config = dict(
    model='masked spectrogram model',
    dataset='telephone keypad tones over noise or synthetic speech',
    train_examples=39062,
    n_mels=64,
    hop_length=160,
    input='log_mel',
    win_length=512,
    method='mae',
    mask_ratio=0.75,
    loss='mse',
    encoder_arch='vit',
    encoder_norm='layernorm',
    encoder_norm_position='pre',
    encoder_activation='gelu',
    encoder_mlp_ratio=4,
    encoder_head_dim=32,
    encoder_fused_qkv=True,
    encoder_bias='none',
    encoder_qk_norm=False,
    encoder_parallel_block=False,
    encoder_inner_norm=True,
    encoder_patch_size=[8, 16],
    encoder_layers=10,
    encoder_width=160,
    encoder_positions='rope',
    encoder_register_tokens=2,
    decoder_width=256,
    norm_pix_loss=False,
    decoder_layers=4,
    init='trunc_normal_002',
    residual_init='scaled_by_depth',
    optimizer='ademamix',
    lr=0.0007,
    beta1=0.85,
    beta2=0.95,
    eps=1e-08,
    beta3=0.9995,
    alpha=2,
    steps=31600,
    batch_size=64,
    epochs=51.8,
    lr_schedule='cosine',
    final_lr_fraction=0,
    warmup_steps=3160,
    weight_decay=0.1,
)
Rows from block 3 of the encoder of a small masked spectrogram model, named by matrix and row number. Rows with one number belong to one neuron. Each number is 500 + 25 x the weight over its row's rms, rounded and kept within 0 to 999. All counts start at 0. Numbers have three digits each.
After each neuron's rows are labels from the 100 clips, of 14976, where the neuron reaches its highest value: "top examples" is what is common among them. Only what is clearly more common there than usual is listed. The data: telephone keypad tones over noise or synthetic speech. In brackets: how many of the 100, against the usual share in percent.
# fc1: MLP up (encoder.blocks.3.mlp.fc1.weight, 640x160), inputs 0-159
# fc2: MLP down (encoder.blocks.3.mlp.fc2.weight, 160x640, transposed), outputs 0-159

fc1.634:486480525469520503501480509499476505475513502459496518518512524483506473447494472508501502415482551520509477523466515498474511493524494513490452520515481496497488492463485471481483486485527465516537460510550527514521516473493511516532495500534450501536498510504435481509476524489501498525489517541485484497512490514493509474514488502534486547501486504488499509510449475524502461486547512518449514530488497518529431559525477482518513526483471493497510446513489539503484563491507505
fc2.634:491522529497502483496558497535507467535453492476528460495505472536532483519532504445526535578475482473502475471471477450473502519509461511475499440499524507479540524477511528460491502497492494492460519496504512530464479524479461524445469473514491533522514498499516516520459480493539498494516509486516491474499507531509483507481518511477485477537456504526509499501507535465518522502506516534478516478488481476515551478501505510533476511512523498468499488520560517499543498502512528
top examples: mains hum (40 vs 17.7)

fc1.330:498511480512514531516491522523482542497512501480467518497491501502452474441511497518487474532515477511541492514491475505523467523473535488527509560460493498528491496543484492493494519525495521467496484513491478505522478514485517474513497526499509521501471460494473516463501529461485524545456492526496499497516501520519531477452539526533499548515525481490539480531502519558514468453494516484530466478504468511457497503517483497521484534508499423522482447429517507487504495488527469
fc2.330:526525475500492462515531455495433504484533485520489511492524524479504487489509515497480528500505493494497502524521498513519482477502489510511549459467479491496446483518527515500507482497518531516531569541485480474495495529481506541524516500483502492522509476498515534483455476556494527447547513481493522517506484500477485490448507501492476503521475518502466531551536512509491463502493524468481531558497465499460532520523501508485494463504496482455471498507470457437474528539512484
top examples: number of keys: 9 (34 vs 11.2)

fc1.516:521485489466481518529460539528489483508518503474502507490482504551494510513546512529540504522520498533530472517454483514531513553508472490541474489494489510523516555452467454474476468528529530501534510509527484515488518506524532469498516505485481519502500485434487461479475513476477490469452481588492460516516503487490481485525526504493490482536500466483536500476459513506550508477500483517467466511528471539497496534520479503515481509502488460485505491483493527528475502508490495
fc2.516:482534493493488525487519519543520490513533524500545505516430506481510491513488475473520436531499477536526536537523516506514538513477443453499545508486511528445503473539465522534480508486479460444513507453464476478512517481532498514517511538454546525503507472512481485479457500485469486491493519530482487501517519490474480464514483483503485481513511505473493531531488496501515490467496505525490510510462506533499541512488527516506513494541450486509508511494463512510513473507453533
top examples: mains hum (76 vs 17.7)

fc1.251:534446486511514509523468536486480496504502544476483539495520527535476487504474507537531473468475539522540486530456450541516534500510481507503492521524472482518462504512503488478492483507518462494541514521527514521522483477511536485524480491486460477506489486524487496506477539519517485527484516527457459527504504536492492500535543451518511510466506521507500470498478525508505514478532496485495494500494448531505475514533450471533468517475513488502574483480455517530472462484472475
fc2.251:522510506481497504498511490520430501504522518531512511539497526459506489506480488528480468512513512531508512511549505504527516480442470490524487538532495510507499476508496486512477496520493520494488479492497472462541508498523495480514522526484485480423497524523518466482499517529469440517469470516503510473571534488525528462501487518446514514456497451491537537485461490506471506491467537524527457476523566491476481488513543528484514487495485477512525479485492500501526503464488489
top examples: number of keys: 9 (41 vs 11.2); mains hum (37 vs 17.7)

fc1.407:515477498473472488558489507534486518473495504510472491484479461509507514495510491503491469472511503525482506504491521455522460484519541483492519525437505504506445470539532513499509525470544535486514482479477539522545522493487515474477521498494540519538440476471487488460513443489495511488480538535490501516523467508508497521475493508507505580483502453505532471519492488507511504485485525551515515484511521517497477451501477487508506494530452454522504477529490501450500500512540513
fc2.407:447494497483498494482511494492441490482505481513457487483464496481439496534482494494480532508539477449498526508552508500537457500521553501484522497516562503506509464507490506504483481496472517522496475515475511486510522476492486486489495457525538539514495536446475512501504501518514535491485505497469504427524489543508552535496507491524535478516493522526510490515517503504504504514481543503547507498519434494477484489512512520510491511547491554503441494507472483513529478498466483
top examples: key "1" (56 vs 26.8); mains hum (44 vs 17.7)

fc1.458:518495509509494492485496492501483484529536504454491487493518499482520523499524501515474543466515503539511507483480474511461503484485477447523479486493510516487505506493481448491487495518495457549574490535486500505494499539540504479525500491514474486510522496522491518507462528477519478490551482538456500538504492507502463507492534487525509467505535512502520518471529508502578437537519506523522494520508508553540487514530529497541469475462487490472549458456477538514478474489489511
fc2.458:485465500496495482533473497494435509501486540526528526513496514481483501515509492484541472526487519513495511483555503496509539497509529513515447537522469544507480475454499495475507499499504468500505473460516520504564494489481458483497516508495503504474502509514504448502481520483483502577451498485495494455564524496517539495547496471500496504484508496520486486521487502492441492473448503511512505470511473480512449483482517490481504519525511555517501474509519517443529525503504549
top examples: clipping (52 vs 7.8)

fc1.71:553464505531486474527473502496494479471504476518495498494504514531463535484523530509528472536496464479500497514476510502520501502545540556457502490493476476501519539535546499500449507460526547527494519490481494511493541500516564514497465521522515486496494519426552490486543481509549542491450516496449489508504515491480512496547497482478454485497478483487526496523509497538519516472511487483499508510487450481467513477492475490489495532493499481541537526515488479494480480516482500
fc2.71:529488520501520490521509487529469509519507502549513513471526475519504492500530516509476505468522484509466525515516514512478497498491473519491534507521503519471494512435523549524492513501489524511487456543521528504505463489497506520486524450522479466515490502541481459459491512500485514487530471495516517476546520536502493509395499500485523548456471524489470455491484492481472518509491553497499485491508487483482524484507482497499502464453510497501478505470539528503521504507589486
top examples: number of keys: 9 (28 vs 11.2)

fc1.30:503477506465495489480494523523493488464521499449485491508520519521548495493481463530518457483484527519502471589516499474499531518548528500505513497529467513485456546495532495518510534465523491489484507474490498507513505509518488541501500489473501517470471488542499519472480479516484448502534545523508512514514579469474458499551517501521451523479496508459487526485527532470484487512504481528485527490489425489543505511505492511491483482489474476478492468511474523490496490487484514
fc2.30:497517510511487505464459507512494493510503501486487529477460510548472534512517515498496475509495525517459510500510514501493503499515512540477490472510477495505517524523512448450481480498522491531471554491493520495524496481529535487486497565493504523493495514469528471482512508496502529494394495555503479541522478471517496494554489511523486468498529466501533477468485481522497505451520516509480474510520489514497514478494490479483508569518476461485513524520489546545526531483444493
top examples: mains hum (50 vs 17.7); number of keys: 9 (28 vs 11.2)

fc1.393:530485529467523471499489500520468470521529476488473477509491522478523432485523494490505504454517534526516471534492487443460508506464542525496478522449493513504459542524529524491535483493558491511481468538516500510488530525451514514477499495485492534491499502541461520478490552508498466535533507508500524521519494486497517477491514511527483469526466489485503528513531511469477485510508563518514494499491490498499473487538509484523472494493492470490497440501490524445521508470545470
fc2.393:476482489497513546486465530509457512492507530476478497500509496498479502492498494503567472466514501505528508504484500478525527527521542487489463497484508503511517501516495482487481514503517451459503458451489501525516529475524503480521477492510545520501473493494478494496530502454519479515468507551538454463575509486471482512511505494550498492493490483492554499476455503514556505491498553523466512461477514499546481503490466491546495498496485474511530446508517536473481453483469518
top examples: number of keys: 9 (27 vs 11.2)

fc1.236:497462547471535524523475501511501434525530479495486488506507500508469460502470528509483524481523493461511467507485510473501530538481518524526460516526494490462519488504490486561471502508472514499518496494502474529480511485470499498493495535502499485515517417487499514502547503513496482549487503465504489486502489527510554435507494509492529454486418468544512481482491491506537502524543500468494483542484462540490511476492496483501514473467513509527508502510507484529542465485518499
fc2.236:464502500488524522504469448494475538513526446539473508494523473482454494505508514510526478478541486488519512474449510491497513524516551488524494524454473507471481432486476463510522529500501533495514506544499511474494534506414478481536500534507493495514489474470484530496540516509512502474541511500478513500530468485501532464477513517494496476517478494527499499528544528507492503508500495431518482487480514483515493481491498499494493477529506504513423477514477442537495496500504504
top examples: number of keys: 9 (38 vs 11.2); mains hum (37 vs 17.7)

fc1.73:532487500508549509537480540489478546511559504504502532502514474512490475452545470479537426486465532522534493499467473537484519508501544478500489510499505470512470478517524498461501484490539481479537508517553545517501505487494511456550492510484499517486484477570460524500473508485518470510483514540496465523502491486494450520487516475515496527506530507472499487493493504538489510448498506486510497476488514520494487507525442454507469461509501472485515494511473513505530508518521502
fc2.73:496481505499506518454518489508455508497512559484473537497520532477477517495529465539496435506505545507522517504510494487523550485493508503520478530504451526506495469474497523517473530506522476502522462486490525484551495502523528479502505517529467488485491504474507474470521486481519493553465492483475486458529503486515530504506506496497526529474501450471556472538472508514474486452500548466513477461502538532499446515518454510495497496498475489547524462476493522523492497472465478
top examples: mains hum (45 vs 17.7); number of keys: 9 (45 vs 11.2)

fc1.185:493518473449519510483501496512504558489495490480494520492551489475506460490491504505482502465537508509476446513471514483480483521494514493512485494461509563483516486503508469457542505484537452535489507512491507502486514504548510532442502519561494496515507489525492472484498487463451500503494490525505500521515475526534481468470483485529496494530475440496518512497558472496530497450537512546488502494508522528495487514496508513501509526495463480473475469479572507517506519455457485
fc2.185:500493523510490466531491492477470440510491467494503472489484522480560501518536501482546493529513484493530538525518515502511501522520503520511507520474507501506472514475482562507528493480498545458461510514482487510471497505461507522503529529492498485515548515457485498454506525530484488467513506471475502464541505462491566526539486510452515481503484523482488508505461497469469516513504542473496487524512507487478498486512535517500496533521503490534469538506476482461517543476564443
top examples: key "1" (54 vs 26.8); mains hum (47 vs 17.7)

fc1.557:556494507495519455516513501548497518496490563525506518491536513499464441486461465494554493496495508538486524543488499500532488488515504486434492474478489491495471478508514519515498530481525486468477476489520488480553482493479492505521497532480521512493497463521477519474490461505485437483490518561531506490522493514515471497477500428510491568512451469501495475466500519516498496497489512526506514485520504525483458514483477496500508445527466502482475503519507489466481538512510514
fc2.557:508505535510504492465479519508449503507521454506485508513492518488520501457504472483509485519505519508506461508464489522492517479489530518519496509504482503509510490492511504484523508498563536521512443498537553518494508471538502427490506490518496518528524486474444492523496512496503472525446493491454536514532467497540527501528498524520489509540533491504539496453421496508491503464535509496463527492492512479467457500500489472515500471524463508512450508516496496572521525479489498
top examples: mains hum (90 vs 17.7); number of keys: 9 (33 vs 11.2)

fc1.379:524477496469514499513466524508471528504493520486489535498510506519461456462522486507531496498480533543504437516443498498490514501496519516491486527497456517512480479481549489484488491482576457541527477520538544527532501486501507507512489510518494492531473457557471482490472519479486481533470525536463503527529464473508482501505494448520488539539499476477491483492472480522499500447517504516528517505512474530459462516533463462508503470530473485503528491514511510518509516497475491
fc2.379:445496486485495503485489512504468502488498516471467495517525548492525547543493494502523477482493503488511479537498503523477568504500493519536515533513500533477481502483504507451511486505527424500525500490489534537525525525508500512455512525556495493486474515502490463502495507478475487558490481473495475494529534508494504489517497511496519488487517451490535488492493489437464479475491551488467471449515526507546467486520509511501507520450514504516476463505474570503506484479458493
top examples: number of keys: 9 (27 vs 11.2)

fc1.382:554492465542480442505455500541482516504524560492512509509538483546509526494488511500530511472504514537483505469530498541500497479539492491497526470487474500544462477538520468529507499495552478516515492495482515524528497481495523466533493492488526452475486489530489485489480520513474489494500509537494506503515485506471496512502502471507530517475507511539489480458488509518573481482506483500460485496547498485506479519470517486552492482477478477473530488502455498479433503442481531
fc2.382:501480514513517524465469504508465500514527475486469505512537491497461482474479520510489475510490503491522483487458492481553506522508558553505453488457477512479521471550535472492461501510524519499493470479511493476504527486482510451478488529516505519464510478510505508517540494492528537526446501484494505487560478475501563449498498485530472496514507460493577524500521503543494502448485481467505500512493490516486480480482495482483502454519487504536471521531521491546517485514479516
top examples: number of keys: 9 (62 vs 11.2); mains hum (47 vs 17.7)

fc1.583:515486518505547505506501533531475500509518501498490543473515546534460493458490452509539480516479482503507511534482487489500540512536531487461499491500506452496506505525485506490453505490530500494500481488483526523544479485537523519496498527540571474535463471506486489487488501472501536523468512538470495481531512484447445495485516436513501523501484488476479459510491527521515482474501509524487471490480464518466498535500418480534485512500480472483489489517510543489472515530502496
fc2.583:560471501474535482541499480514478501499497479520549521503552461521524465504507514565479528491508530513510479492502492505509516485511475499502521496514518479486487510451508531502514483518503550513523526572514498501473492508491517524451533481515461436480494481482476478492467485505478475456545488488489494497500491499498466530446506520453516516505469507524464509501516501512516536492482520532479497499501526458480523494545490504487498494454496479479515489491499447518492497497587498
top examples: mains hum (84 vs 17.7)

fc1.483:517495487447538507503493538541484498479531500468503508523484482509511457486520470481492489467473523502492436517468518504474442532475492523499463514491514510501504511497562499488462518485520518527528493491558502549509515495497510509472470484536507489497469457535485457487467499474462517525496527505506498564535477509485497469451475518542493529517507461484571502504496478508501494465528496522486506512469506505494491495504468488507524460458484487516507469523548513464512499524525526
fc2.483:494507472511512504455495527478487472465524538510516484510453520522479506494524483499541516489507512460526504478522494499531497503495549524478532512486510494523481479523467560514505490495509505469486498524461519491502514487476535512535478494517520570523501496411483513497486508540481501483475501515469500420514474491469498498521498524496508491519483508540510475536499497516529496519525563444485479476517471541497494520488507535503503516549506462519472462514455500496489494457522474
top examples: key "1" (69 vs 26.8); first key: 1 (28 vs 6.4)